{"horizontal_flip": false, "layers": 6, "beta2": 0.99, "shampoo_beta": 0.99, "eps": 1e-08, "adamw_weight_decay_other_params": 0}
Rows from block 2 of a small multi-label image tagger, named by matrix and row number. Rows with one number belong to one neuron. Each number is 50 + 15 x the weight over its row's rms, rounded and kept within 0 to 99. All counts start at 0.
After each neuron's rows are labels from the 100 images, of 14848, where the neuron reaches its largest size: "patch colour" is the nearest of a few named colours to the mean colour under the peak. Only what is clearly more common there than usual is listed. The data: analogue clock faces.
# u: gMLP up (value half) (model.blocks.2.mixer.u.weight, 512x512), inputs 128-255
# v: gMLP up (gate half) (model.blocks.2.mixer.v.weight, 512x512), inputs 128-255
# out: gMLP down (model.blocks.2.mixer.out.weight, 512x512, transposed), outputs 128-255

u.93:49 58 48 45 48 46 37 55 58 41 67 91 70 48 46 18 42 44 42 22 45 53 59 72 56 35 48 36 58 47 35 42 51 16 42 56 55 47 49 67 42 69 63 57 44 54 57 42 14 65 50 49 56 36 90 42 61 61 40 43 57 38 68 38 34 47 34 47 49 57 36 57 61 70 39 75 45 38 58 49 66 59 44 37 43 79 26 41 50 65 51 42 20 70 35 49 87 17 54 54 48 71 59 75 57 48 80 65 45 56 47 48 54 69 49 36 32 40 46 73 63 16 73 51 74 40 32 46
v.93:44 66 42 33 58 42 50 52 65 45 60 52 45 52 40 64 43 46 47 39 38 23 39 68 46 88 33 33 55 70 44 22 40 44 65 62 46 26 35 47 37 43 44 59 52 56 77 61 56 62 53 99 41 57 69 61 54 41 71 50 56 45 43 46 33 53 30 51 38 45 26 38 79 34 24 42 46 66 39 64 64 35 78 55 48 59 24 60 41 59 65 38 56 65 44 47 42 27 77 52 42 68 41 52 69 77 47 65 58 61 42 41 52 07 41 30 68 45 60 46 43 33 45 39 59 46 64 65
out.93:60 61 55 33 94 39 44 41 73 57 35 50 38 57 39 35 21 33 69 45 17 58 38 51 30 53 49 53 36 28 67 63 31 64 72 58 50 70 31 54 27 66 69 57 63 58 32 27 87 50 39 49 36 73 57 56 63 39 68 42 49 42 43 31 31 50 60 48 46 38 24 54 63 60 55 39 41 23 38 25 11 42 60 40 46 71 61 63 54 58 55 41 43 53 53 44 36 54 57 58 42 46 31 38 65 51 48 31 58 71 51 50 39 81 57 41 53 53 20 51 69 83 66 40 30 52 62 38
patch colour: pink

u.425:73 67 17 67 39 46 74 75 72 56 50 69 50 43 44 80 42 48 66 54 35 70 32 71 64 48 49 41 32 79 46 67 49 57 46 66 60 28 41 62 72 69 68 34 35 45 47 49 30 57 66 30 61 26 57 62 45 53 45 48 55 19 56 65 49 68 65 59 48 36 65 38 66 45 32 64 33 68 59 57 50 50 59 51 67 64 51 47 67 45 53 61 39 59 46 58 64 34 51 48 45 56 54 38 58 53 48 46 62 55 39 56 54 31 82 70 57 65 27 46 78 66 47 71 55 30 40 44
v.425:44 68 27 48 57 48 37 54 52 79 47 44 88 60 54 75 51 67 59 69 56 50 59 46 50 35 58 27 50 75 49 43 70 19 35 60 80 34 27 38 41 43 42 47 36 73 59 55 37 54 43 67 60 48 37 45 43 65 51 60 38 68 75 71 53 52 63 52 71 39 52 57 78 69 35 48 50 40 48 40 68 43 47 08 56 55 63 35 23 45 29 32 25 30 54 60 70 67 33 47 40 38 64 20 68 55 60 28 64 36 55 52 56 66 27 31 47 50 53 91 53 64 68 48 17 53 69 54
out.425:53 40 65 69 67 57 69 70 34 51 60 50 56 66 57 33 42 25 31 69 43 22 27 49 43 55 59 52 64 57 55 48 42 50 35 63 34 48 74 38 50 39 29 42 25 29 55 42 66 29 48 70 59 56 62 53 48 57 66 48 50 56 53 35 50 39 50 79 34 51 36 47 72 74 38 48 39 60 35 41 49 50 37 24 32 37 42 45 66 17 66 33 64 30 57 52 74 21 55 44 52 45 56 57 26 48 50 72 68 36 62 70 42 60 35 48 33 67 75 20 52 47 39 53 32 60 54 57
patch colour: black

u.82:08 61 56 40 26 64 56 38 74 55 46 67 46 75 62 83 72 48 47 48 59 45 36 53 22 38 44 47 64 52 31 61 46 42 56 47 45 51 34 45 55 67 53 36 25 58 40 36 59 35 84 64 67 55 55 33 26 66 62 52 64 59 78 50 62 31 41 40 63 51 59 61 72 35 53 63 51 23 79 70 54 63 10 34 33 58 54 51 30 17 37 54 66 38 62 63 73 62 59 37 48 46 34 76 70 33 60 26 57 49 59 35 58 30 75 37 51 39 56 42 45 12 71 69 69 57 67 60
v.82:35 57 53 48 51 52 62 34 46 52 49 44 39 51 67 51 27 53 68 61 36 43 46 77 35 49 56 30 38 73 55 45 61 45 64 27 35 64 51 44 53 55 30 29 52 54 39 58 49 54 63 52 41 36 57 74 39 62 43 36 57 31 51 64 38 64 51 67 39 59 49 52 81 69 46 42 51 41 41 44 46 66 35 40 56 38 50 78 30 74 37 50 78 47 41 60 68 39 66 42 76 51 45 48 62 22 14 44 39 52 59 51 53 41 44 42 67 70 50 52 36 44 82 36 64 24 28 37
out.82:44 07 49 46 61 42 65 39 64 63 61 61 55 61 41 35 60 53 41 70 46 61 67 73 74 77 48 52 25 53 69 25 41 37 64 42 64 48 55 32 52 47 50 35 33 50 47 66 64 27 56 50 41 68 38 45 54 26 39 48 28 33 34 51 45 36 53 43 44 59 36 63 61 75 76 80 60 72 41 55 64 30 50 43 41 42 47 54 51 30 77 81 45 37 34 13 65 47 64 37 64 55 51 65 63 38 38 53 56 35 48 45 57 60 08 47 48 69 38 53 61 39 47 43 45 52 49 41
patch colour: grey

u.247:33 24 57 38 61 52 51 19 64 64 37 67 48 81 64 22 40 48 51 50 47 62 33 42 10 71 68 46 54 41 41 49 42 40 45 56 34 40 50 64 40 39 54 50 45 34 50 48 51 37 33 55 50 44 82 50 37 53 54 58 69 42 50 36 54 44 56 23 37 99 62 41 51 41 42 47 39 19 49 27 64 66 61 44 28 47 31 51 75 81 33 51 47 63 60 82 56 42 47 55 71 52 74 47 58 51 47 57 46 45 82 67 62 46 21 75 54 56 01 41 50 51 47 63 00 46 69 59
v.247:54 73 54 29 84 40 61 24 40 43 61 46 34 46 62 44 37 65 57 10 29 33 54 34 55 74 33 53 53 37 58 20 38 50 65 25 46 53 39 35 68 41 72 73 71 57 52 64 36 61 42 34 71 56 29 69 30 63 58 74 17 61 33 46 43 24 62 51 80 54 40 33 29 55 78 43 43 52 47 56 54 69 69 64 70 44 36 64 48 32 22 36 66 49 43 87 59 26 38 44 38 41 68 68 44 55 59 46 20 56 31 24 58 57 31 59 76 50 38 49 45 42 65 17 59 45 47 49
out.247:52 44 58 54 55 43 52 54 45 43 33 41 47 43 61 48 60 34 75 57 63 29 37 41 74 24 50 51 44 72 46 44 47 61 49 31 60 54 31 37 78 65 63 50 50 53 61 53 53 39 58 65 34 51 46 68 56 61 54 48 54 51 33 61 47 46 83 34 29 41 58 48 56 53 61 60 19 72 58 46 07 29 64 64 40 71 43 37 29 34 40 52 42 48 48 43 55 45 05 17 46 17 39 16 38 44 39 44 45 67 26 35 54 39 42 55 53 51 68 44 61 56 49 60 69 52 40 63
patch colour: white; black

u.501:31 61 40 48 32 70 68 48 38 39 71 42 39 50 64 60 55 65 36 74 36 64 64 46 46 47 41 24 59 74 56 49 39 72 46 34 70 45 76 28 56 24 36 59 66 47 46 68 45 34 43 28 20 65 55 44 64 62 27 84 60 18 58 24 39 43 63 54 50 52 39 53 57 66 69 39 62 36 53 52 63 64 38 78 57 36 45 39 22 29 29 62 35 39 39 11 69 26 65 82 55 82 58 55 64 27 56 65 44 36 45 67 52 62 50 61 49 65 62 48 46 74 54 45 73 42 51 64
v.501:42 51 32 57 59 31 66 30 43 64 76 49 42 39 45 45 43 44 42 38 42 58 79 37 39 70 46 56 29 45 34 68 59 34 70 32 71 69 34 54 45 44 55 51 22 48 44 77 66 53 50 60 43 37 88 46 52 33 30 58 52 41 45 62 30 52 29 71 65 56 44 77 21 33 81 40 42 42 45 45 62 57 75 63 75 36 42 51 43 48 72 60 66 51 61 68 29 49 58 69 89 50 63 61 63 53 24 52 42 44 45 20 65 66 64 55 48 62 48 37 34 25 39 36 21 45 39 39
out.501:52 52 44 69 37 45 39 77 58 52 54 50 49 61 55 39 32 47 35 54 57 50 48 57 70 75 56 33 58 48 71 49 46 54 00 55 47 57 12 73 47 26 49 18 57 56 56 48 69 45 44 49 68 70 42 38 50 60 45 64 70 60 68 34 37 39 43 46 54 66 56 44 72 49 46 55 37 79 48 53 37 41 47 66 27 31 53 71 46 35 63 80 80 56 65 42 59 62 62 26 60 45 50 06 45 15 37 42 29 42 38 42 18 65 43 53 82 60 59 28 65 51 32 50 42 58 61 98
patch colour: grey

u.476:63 25 26 37 41 64 54 51 58 54 29 45 37 41 98 43 41 49 29 31 42 20 45 42 52 74 40 40 56 49 45 53 63 29 33 70 35 54 44 24 56 48 39 86 50 36 53 50 41 20 50 65 47 53 51 52 49 45 29 33 44 38 64 45 56 48 51 69 44 45 42 23 41 98 85 52 56 66 35 56 58 67 54 56 30 44 32 37 29 45 46 45 84 54 56 46 54 61 49 62 38 25 58 69 56 43 41 58 59 79 56 77 69 75 63 58 31 44 27 55 42 46 92 63 40 47 45 69
v.476:53 54 75 56 31 60 37 48 23 44 36 43 78 55 83 69 55 67 85 64 61 43 63 53 50 27 28 50 39 87 42 83 53 78 54 49 53 39 54 33 65 72 41 49 47 35 58 75 69 32 70 41 28 59 36 48 56 48 39 39 49 60 46 83 68 69 61 52 31 46 62 41 31 40 49 38 51 45 48 23 71 61 49 50 35 57 55 73 67 61 65 24 35 48 60 51 39 32 32 54 33 44 56 29 60 61 49 59 51 67 47 80 56 38 47 71 25 74 70 56 46 60 44 42 46 59 41 77
out.476:79 33 71 66 38 13 85 23 60 54 48 54 59 50 55 53 42 79 51 37 50 62 30 53 66 23 43 32 44 88 83 51 55 64 50 29 54 45 57 74 59 53 43 49 69 46 60 48 82 26 59 48 59 73 39 49 34 29 32 34 59 54 53 72 18 73 49 50 61 43 55 66 36 58 56 68 72 44 67 63 51 66 06 47 65 56 40 77 51 64 51 50 36 37 52 68 62 58 44 53 42 66 28 24 24 59 50 44 44 56 62 38 59 78 58 77 26 58 56 68 65 58 25 39 54 62 49 45
patch colour: white

u.328:55 35 85 39 27 55 30 69 36 25 44 63 61 39 61 48 52 65 51 45 58 48 75 47 34 63 26 52 50 43 16 32 51 45 59 53 49 32 59 50 35 46 44 46 29 56 56 42 68 25 52 37 60 60 56 53 58 56 59 71 60 43 62 41 55 58 44 69 35 63 70 81 74 52 68 65 37 35 73 49 64 62 50 66 29 49 51 56 69 52 47 46 60 69 55 43 36 44 69 43 43 53 46 51 75 44 41 77 36 36 47 34 24 41 47 53 30 37 35 45 59 49 72 46 57 31 23 74
v.328:49 53 20 50 43 74 39 82 48 60 65 47 77 36 41 59 57 42 61 66 53 67 53 45 60 50 55 59 75 35 37 50 45 46 33 32 54 63 66 30 63 72 60 50 77 30 33 30 57 33 77 47 41 06 53 88 29 40 39 60 77 14 59 49 67 23 62 67 49 71 20 52 44 59 52 58 33 69 53 67 51 71 59 73 54 48 27 46 74 65 38 53 51 37 41 30 42 84 33 41 49 46 47 61 51 55 57 70 39 62 46 32 38 49 61 42 31 44 60 52 63 40 32 20 37 31 64 40
out.328:62 38 40 50 44 57 40 30 55 40 76 45 54 54 44 68 46 52 40 43 43 48 56 46 59 43 76 65 50 46 70 83 37 39 40 41 23 41 40 62 63 40 42 29 47 43 42 57 52 39 32 50 51 48 58 54 16 77 54 61 64 45 65 75 48 59 44 48 42 39 50 36 51 33 45 53 44 48 63 50 12 41 65 71 50 65 56 46 59 46 60 48 47 18 49 54 95 37 59 39 59 61 28 50 55 39 51 60 76 64 37 55 55 47 67 37 42 44 52 47 59 53 76 50 51 75 34 68
patch colour: grey

u.452:51 24 34 33 54 62 13 45 58 28 65 29 36 48 68 31 63 68 69 76 35 39 49 37 50 75 43 45 38 43 51 25 56 23 47 75 67 50 65 36 87 52 44 55 77 44 50 57 25 55 46 37 39 76 74 41 77 64 68 56 48 51 47 49 30 58 67 50 48 33 23 38 61 55 49 38 51 46 35 47 71 53 52 49 51 63 39 61 70 59 66 54 57 50 47 58 69 83 73 63 48 31 51 22 63 75 46 51 61 59 51 40 49 20 20 49 68 45 52 39 50 77 79 46 44 64 61 49
v.452:47 41 67 65 65 49 44 30 59 87 62 53 55 53 38 25 43 49 52 76 81 89 46 63 39 39 61 42 53 60 63 44 59 29 47 48 67 44 75 52 90 16 65 42 60 40 40 46 24 56 54 51 58 32 77 29 76 62 50 72 62 49 54 39 33 70 47 26 74 68 36 56 61 84 52 62 49 52 52 31 46 54 59 59 63 65 53 53 52 25 55 55 48 48 72 60 65 70 34 57 62 71 71 43 56 76 54 72 35 59 58 47 57 40 47 30 54 64 61 66 40 67 52 42 50 72 74 72
out.452:60 30 45 77 71 53 51 60 78 47 36 70 48 66 63 60 61 32 61 45 51 45 66 42 35 49 50 59 34 72 38 65 00 72 49 39 57 32 52 61 62 64 57 15 39 52 67 53 71 38 52 45 58 38 47 70 39 71 38 54 72 38 17 54 48 34 53 64 52 64 37 63 54 52 56 44 22 56 33 40 78 42 45 50 42 33 40 37 17 61 57 42 57 48 35 46 66 49 61 61 49 71 47 32 72 25 45 46 42 49 48 53 51 29 64 56 51 62 58 37 54 13 50 37 63 56 58 41
patch colour: pink

u.383:55 24 60 57 68 37 27 52 53 53 27 49 25 69 38 44 37 48 55 56 55 84 54 26 54 65 58 52 51 50 57 47 69 71 53 72 52 81 36 69 53 68 38 42 42 47 41 32 61 61 46 70 75 40 49 45 80 43 49 45 31 43 63 44 69 47 43 67 27 45 69 42 54 64 57 33 50 26 65 29 39 60 49 62 58 29 59 46 59 44 23 56 44 48 51 39 67 56 56 59 47 46 43 31 33 21 48 65 58 13 32 61 67 42 67 46 54 55 72 32 62 74 54 55 60 53 55 53
v.383:58 23 38 69 28 58 32 70 40 56 38 40 53 54 51 72 79 25 63 65 62 79 47 31 15 56 67 72 74 25 44 32 42 52 30 42 56 51 53 42 44 80 62 74 50 60 57 66 53 47 44 48 54 35 43 44 70 49 76 54 43 23 25 63 68 48 61 56 26 40 45 45 45 44 58 41 46 44 52 39 34 22 47 36 61 44 39 50 84 43 75 59 56 53 67 19 58 37 57 44 41 48 62 51 72 55 22 27 49 67 52 64 60 56 57 51 79 46 56 43 46 55 33 49 38 23 54 20
out.383:21 68 38 74 30 75 51 72 37 44 84 51 42 56 48 56 56 52 61 50 31 68 81 20 64 45 64 55 34 45 37 62 32 56 27 48 68 35 73 42 36 51 31 58 55 60 68 37 26 46 49 50 36 34 36 61 68 32 71 72 86 57 56 32 23 66 58 57 45 42 29 25 57 61 45 48 60 42 14 61 83 39 15 53 56 28 29 50 51 47 45 61 34 64 79 24 47 48 52 70 53 30 64 44 38 66 48 63 58 46 44 38 70 38 51 59 37 66 66 54 51 82 48 47 60 26 48 32
patch colour: black; white

u.355:68 47 32 32 67 58 68 67 70 56 56 65 61 52 60 58 28 34 76 32 46 51 46 33 39 54 72 47 56 64 57 34 39 80 51 36 51 29 73 37 52 27 39 62 55 34 51 39 48 49 35 88 75 42 63 59 95 48 27 52 27 30 36 56 39 63 17 64 64 58 51 51 26 50 30 69 53 33 63 56 60 34 66 66 37 66 41 66 41 48 45 45 51 62 42 36 50 93 47 23 71 52 53 47 56 55 32 70 48 57 62 62 47 64 63 31 20 47 39 46 14 56 40 61 36 38 28 72
v.355:40 37 58 56 39 66 52 30 44 57 33 61 51 56 29 59 53 49 54 69 10 72 80 30 43 74 12 72 38 73 51 64 45 57 62 82 49 37 46 54 45 52 35 44 51 52 61 24 79 46 29 47 46 51 72 55 76 70 64 54 58 44 55 49 71 50 54 52 40 39 29 49 65 37 31 55 38 71 48 55 24 64 75 65 41 42 47 58 75 50 63 33 36 58 43 44 61 76 63 79 38 37 51 63 11 37 43 37 43 67 47 47 64 72 39 42 29 43 48 47 59 66 60 35 48 28 47 47
out.355:43 48 56 26 66 75 49 53 66 46 59 61 55 32 42 69 33 47 46 59 58 32 61 27 60 57 32 45 72 72 72 73 66 35 45 50 72 37 61 56 42 50 35 65 48 26 47 23 81 67 45 28 57 24 47 50 53 48 63 30 73 51 45 52 47 36 41 67 31 49 50 40 54 23 23 43 44 43 43 25 54 76 45 61 40 34 38 55 48 72 65 47 50 66 57 64 64 52 60 75 37 47 26 59 48 15 54 38 37 41 59 45 64 40 41 41 57 36 67 26 54 69 48 42 55 66 61 48
patch colour: white

u.494:57 42 32 37 49 69 51 51 86 65 52 46 47 35 43 23 69 38 55 78 22 77 41 55 49 40 61 38 41 75 73 64 27 48 64 62 64 79 78 27 55 31 38 46 47 45 22 52 58 67 62 64 62 33 25 20 51 64 47 39 37 53 62 37 44 43 38 38 60 53 52 62 21 31 42 50 35 48 40 48 27 30 50 74 34 39 51 45 67 44 61 51 58 42 85 29 59 71 30 47 57 48 39 46 32 47 55 60 42 29 46 36 43 64 28 39 59 39 54 66 44 50 71 45 48 50 66 82
v.494:64 50 48 33 69 65 65 53 52 35 61 73 46 27 62 48 46 60 50 62 38 54 34 48 57 09 52 66 40 73 38 41 47 64 67 71 70 46 77 43 64 59 55 49 43 55 77 50 30 48 57 39 72 50 77 47 46 56 52 37 44 30 45 19 34 46 59 59 46 66 48 52 23 51 33 69 20 38 29 41 66 33 47 71 51 58 35 52 42 39 69 34 77 44 64 25 75 71 55 36 61 63 05 55 51 57 53 27 72 51 63 56 69 24 40 51 41 44 43 42 59 58 71 71 32 43 35 55
out.494:65 47 68 24 44 52 35 46 63 26 52 43 49 31 28 42 61 53 52 44 50 52 34 30 50 51 34 63 51 41 32 60 47 72 42 64 67 57 53 68 36 66 50 50 52 59 42 73 62 63 53 26 50 31 66 66 78 36 48 42 65 64 72 60 49 34 63 52 46 43 63 39 63 54 57 60 55 58 33 57 63 57 46 51 53 79 71 41 32 44 72 47 59 46 39 61 64 77 70 58 32 30 38 45 76 24 62 35 45 69 30 58 53 32 34 47 72 46 45 80 43 56 24 44 36 18 73 40
patch colour: pink

u.484:62 61 62 45 51 69 73 48 99 82 57 44 48 30 40 72 64 45 57 32 43 90 32 86 30 49 65 48 35 50 37 55 44 37 44 65 54 37 69 41 54 55 58 70 19 51 69 58 52 75 48 44 45 54 61 28 24 51 26 66 44 52 50 50 55 50 44 42 17 36 71 54 68 47 31 58 41 67 42 62 47 48 50 45 49 63 38 48 64 60 38 19 22 42 50 68 81 50 13 71 46 60 30 35 41 46 55 55 36 64 26 87 33 45 52 39 25 45 51 52 52 48 46 37 52 63 45 40
v.484:93 38 58 33 43 46 53 45 87 21 40 56 46 52 32 56 63 21 19 79 43 65 60 76 54 41 59 44 42 70 55 50 42 42 68 72 63 38 61 38 42 74 84 67 43 57 40 67 47 35 68 33 58 34 79 20 52 44 69 65 40 47 50 41 35 64 35 66 47 49 31 24 55 37 65 64 40 67 76 39 43 45 48 41 66 69 32 76 55 64 59 62 45 43 34 26 78 53 47 48 45 35 54 50 40 55 49 69 55 38 51 49 59 38 40 65 35 21 40 83 62 79 49 53 37 44 37 43
out.484:41 43 68 52 44 57 49 37 62 74 28 45 32 72 53 39 67 41 49 81 72 53 31 27 59 80 56 62 41 78 49 53 48 66 48 55 45 68 36 51 41 35 52 61 45 69 50 19 30 51 54 23 51 53 42 61 36 59 38 29 45 64 42 47 52 32 57 40 54 69 53 75 53 63 58 71 73 50 62 40 55 45 56 24 37 45 55 72 51 18 60 45 29 30 68 51 45 67 66 55 35 57 79 35 44 43 48 54 37 63 16 72 55 24 47 51 71 75 43 18 67 29 32 65 71 60 68 36
patch colour: black

u.2:60 67 51 30 46 31 53 52 49 39 40 47 36 48 38 40 46 73 63 35 53 32 30 62 51 67 52 68 53 47 58 45 72 65 35 30 42 56 70 47 53 49 43 54 50 50 33 66 47 62 55 31 79 28 50 63 63 25 79 30 21 43 27 21 68 61 51 54 49 59 65 38 37 47 45 77 29 39 52 39 63 56 40 57 58 55 33 44 50 53 68 42 47 58 24 57 58 48 46 35 51 61 29 20 40 56 53 35 56 74 45 53 44 42 43 26 40 56 51 52 77 39 52 66 71 61 48 41
v.2:60 47 55 26 39 44 20 53 51 66 48 71 52 81 58 33 66 59 93 73 56 71 51 52 75 42 28 43 41 46 61 48 42 49 51 36 61 55 60 52 67 60 41 44 66 58 41 46 48 58 48 75 53 53 54 61 51 00 64 65 50 39 64 81 60 68 38 50 74 66 49 74 34 45 35 56 37 52 46 58 33 33 35 61 45 56 38 38 63 50 68 68 47 47 48 46 57 53 49 55 50 51 51 55 49 31 56 58 45 77 53 50 73 56 48 39 63 55 44 56 76 52 51 39 57 54 61 49
out.2:61 33 78 59 36 99 54 50 45 57 46 30 61 62 64 77 72 61 56 28 37 45 34 22 62 40 52 52 32 39 62 72 57 59 47 35 34 57 42 52 28 66 86 56 14 53 34 33 48 56 66 74 36 41 38 20 41 48 65 46 38 76 34 74 60 50 44 69 33 43 53 27 51 53 52 61 73 60 63 60 49 38 52 40 34 04 65 79 39 61 53 36 57 42 57 34 54 50 49 58 83 09 57 41 66 54 62 64 70 19 56 44 44 30 51 31 62 37 34 42 54 89 61 49 47 47 64 36
patch colour: white

u.333:07 59 63 43 31 44 36 68 37 78 42 54 31 53 60 58 56 24 35 28 39 52 31 78 42 56 40 51 46 47 49 42 46 43 59 28 39 49 72 33 56 53 56 57 62 60 34 15 22 40 35 69 41 26 63 69 47 57 41 48 51 38 38 50 43 59 56 65 55 53 38 67 50 46 76 58 53 51 42 32 63 48 77 33 50 55 50 40 52 57 52 56 65 43 42 34 46 46 35 64 29 53 69 54 44 48 41 51 39 23 44 50 41 52 52 41 61 64 73 28 45 72 57 58 48 52 43 41
v.333:45 52 51 26 22 52 52 38 43 37 40 45 48 18 37 65 48 35 23 61 35 57 60 58 36 48 56 45 57 27 42 46 36 53 69 49 20 67 64 48 41 54 75 77 61 55 56 76 47 52 46 40 73 65 43 74 68 56 73 36 31 24 32 31 54 40 30 56 52 52 48 47 33 63 45 67 45 62 37 58 47 40 67 56 44 55 47 21 41 75 51 86 61 48 34 60 49 53 45 51 87 78 36 69 64 45 38 45 62 34 30 28 47 44 10 33 58 49 69 42 66 53 39 71 45 72 40 66
out.333:46 43 61 38 63 55 58 57 58 64 48 79 37 83 24 42 39 27 51 48 41 43 63 51 50 62 71 42 47 47 50 51 85 49 46 55 53 43 63 51 54 67 30 52 41 53 44 45 59 37 52 73 51 66 62 67 36 49 55 35 35 51 31 42 30 48 25 63 48 27 17 71 36 58 66 65 58 54 56 45 57 50 55 53 60 27 46 46 62 21 46 22 50 52 40 31 64 18 47 74 38 60 58 47 69 34 41 56 79 41 51 58 46 60 43 38 89 47 61 37 33 36 14 66 45 73 63 49
patch colour: grey

u.238:66 38 54 44 51 31 28 73 50 66 39 34 36 59 29 68 52 62 49 49 64 35 46 58 56 56 59 63 56 54 36 59 95 44 51 73 37 63 46 48 60 38 42 98 29 63 52 84 63 48 21 52 69 20 78 45 49 65 61 49 69 54 43 53 55 27 46 38 57 70 86 58 30 32 57 53 61 37 50 46 67 44 49 53 33 27 49 14 54 53 44 21 61 64 66 33 56 32 42 47 52 49 68 26 46 52 37 58 47 31 59 38 99 54 40 62 31 41 45 29 47 46 42 32 58 49 99 52
v.238:59 73 53 64 43 44 39 73 43 52 54 41 36 42 65 52 62 25 33 50 45 30 39 26 60 37 70 50 69 60 65 61 56 72 47 47 52 40 37 60 50 37 38 70 60 50 30 68 39 73 46 46 54 56 28 48 63 61 43 57 51 74 23 62 41 49 58 38 59 53 69 60 73 51 69 44 58 49 55 60 73 44 54 66 82 60 52 14 52 50 27 36 62 54 74 21 40 72 43 75 95 69 54 46 75 33 22 45 72 18 93 40 48 24 60 37 54 84 43 46 83 46 44 38 58 55 20 69
out.238:61 56 61 63 42 44 64 40 30 27 31 41 31 44 61 59 52 24 49 56 53 24 33 67 40 37 57 55 73 36 63 54 47 45 56 37 67 54 73 44 56 59 57 46 51 52 44 43 54 55 41 56 45 89 39 46 39 59 54 68 41 33 48 40 80 56 72 43 41 30 40 47 47 42 08 43 40 43 50 54 51 74 27 33 49 45 35 62 22 70 45 98 47 62 37 60 37 55 64 58 52 49 45 26 55 50 61 54 26 41 36 33 37 63 51 47 49 12 64 60 25 51 71 72 23 59 30 54
patch colour: white; black

u.378:33 64 24 40 78 46 45 60 35 68 59 46 65 56 70 69 62 60 50 49 43 30 30 38 81 74 46 59 47 53 35 71 38 59 60 73 47 26 39 61 26 48 38 52 51 47 60 47 45 53 37 83 82 33 28 47 69 30 22 54 52 76 50 11 35 48 43 52 75 27 46 36 32 74 19 43 28 53 78 58 57 86 74 44 50 57 53 40 62 48 51 39 42 72 56 63 45 59 65 56 33 46 57 60 65 41 48 71 66 63 59 57 63 72 71 47 31 69 57 47 75 15 44 55 59 65 49 54
v.378:18 69 51 57 75 59 51 64 40 69 53 26 21 57 40 20 50 47 55 31 67 61 49 50 67 53 26 69 47 54 56 34 42 60 79 44 67 51 49 53 48 56 26 48 53 59 69 28 45 49 73 41 42 50 49 29 44 43 51 59 37 38 78 68 28 44 63 37 56 65 58 55 67 51 69 22 48 21 50 23 31 57 35 28 49 65 57 49 66 57 45 34 54 63 36 37 68 61 42 50 67 78 64 23 57 45 62 49 73 44 53 52 50 63 50 51 79 59 66 23 48 55 18 53 99 70 64 41
out.378:61 39 48 19 32 61 59 46 40 64 32 27 40 43 56 46 58 44 37 66 46 60 62 71 54 54 41 28 49 36 80 45 60 49 44 36 36 58 52 42 52 61 68 53 33 39 28 55 70 44 30 65 45 50 50 53 38 55 66 55 47 30 28 73 32 39 66 43 49 53 34 45 52 36 52 58 57 36 46 40 64 24 51 56 57 72 21 44 21 68 44 52 53 32 61 30 43 53 43 57 45 24 25 76 39 48 39 32 51 22 50 51 55 59 26 55 71 49 53 26 53 63 64 54 51 74 31 18
patch colour: pink

u.312:51 62 67 62 28 37 39 55 40 50 43 78 61 63 44 56 48 52 43 38 12 50 46 49 52 50 50 56 59 57 24 45 50 35 48 54 35 40 49 40 54 67 50 56 47 52 45 51 56 61 49 31 62 43 46 42 60 87 33 24 47 65 55 57 36 45 07 35 33 21 74 44 57 62 54 33 66 51 64 50 52 38 60 28 73 35 44 33 52 72 33 58 58 44 53 61 42 71 43 31 52 49 47 21 37 59 61 30 48 46 55 33 33 71 68 37 39 76 77 56 62 25 51 71 63 42 37 27
v.312:49 53 23 68 43 31 39 22 39 53 49 66 51 69 62 51 64 65 21 55 22 28 55 63 40 26 52 80 64 61 65 54 52 54 52 42 62 29 38 17 32 56 79 27 47 32 41 43 31 58 56 65 52 53 33 43 43 40 69 57 53 82 50 57 49 56 52 56 52 38 47 50 29 40 36 51 63 72 56 38 38 52 49 48 49 53 54 73 40 61 62 46 32 37 57 63 86 43 59 62 57 35 61 51 62 34 36 77 58 62 56 61 30 23 65 57 56 44 39 57 68 39 61 27 64 48 46 59
out.312:67 33 49 52 42 66 40 28 60 83 36 40 78 65 21 47 33 50 44 62 71 40 39 30 62 39 57 47 72 56 43 27 56 81 46 38 74 43 36 57 78 24 63 70 41 52 66 37 43 27 23 73 58 70 55 68 59 52 55 56 20 42 43 79 50 37 26 51 60 55 30 84 70 64 63 63 42 44 39 56 54 21 46 09 71 31 21 47 37 41 30 41 40 40 33 36 70 34 52 66 42 51 56 55 16 47 59 45 30 67 54 47 37 62 52 61 59 60 49 56 57 75 45 51 63 50 44 55
patch colour: grey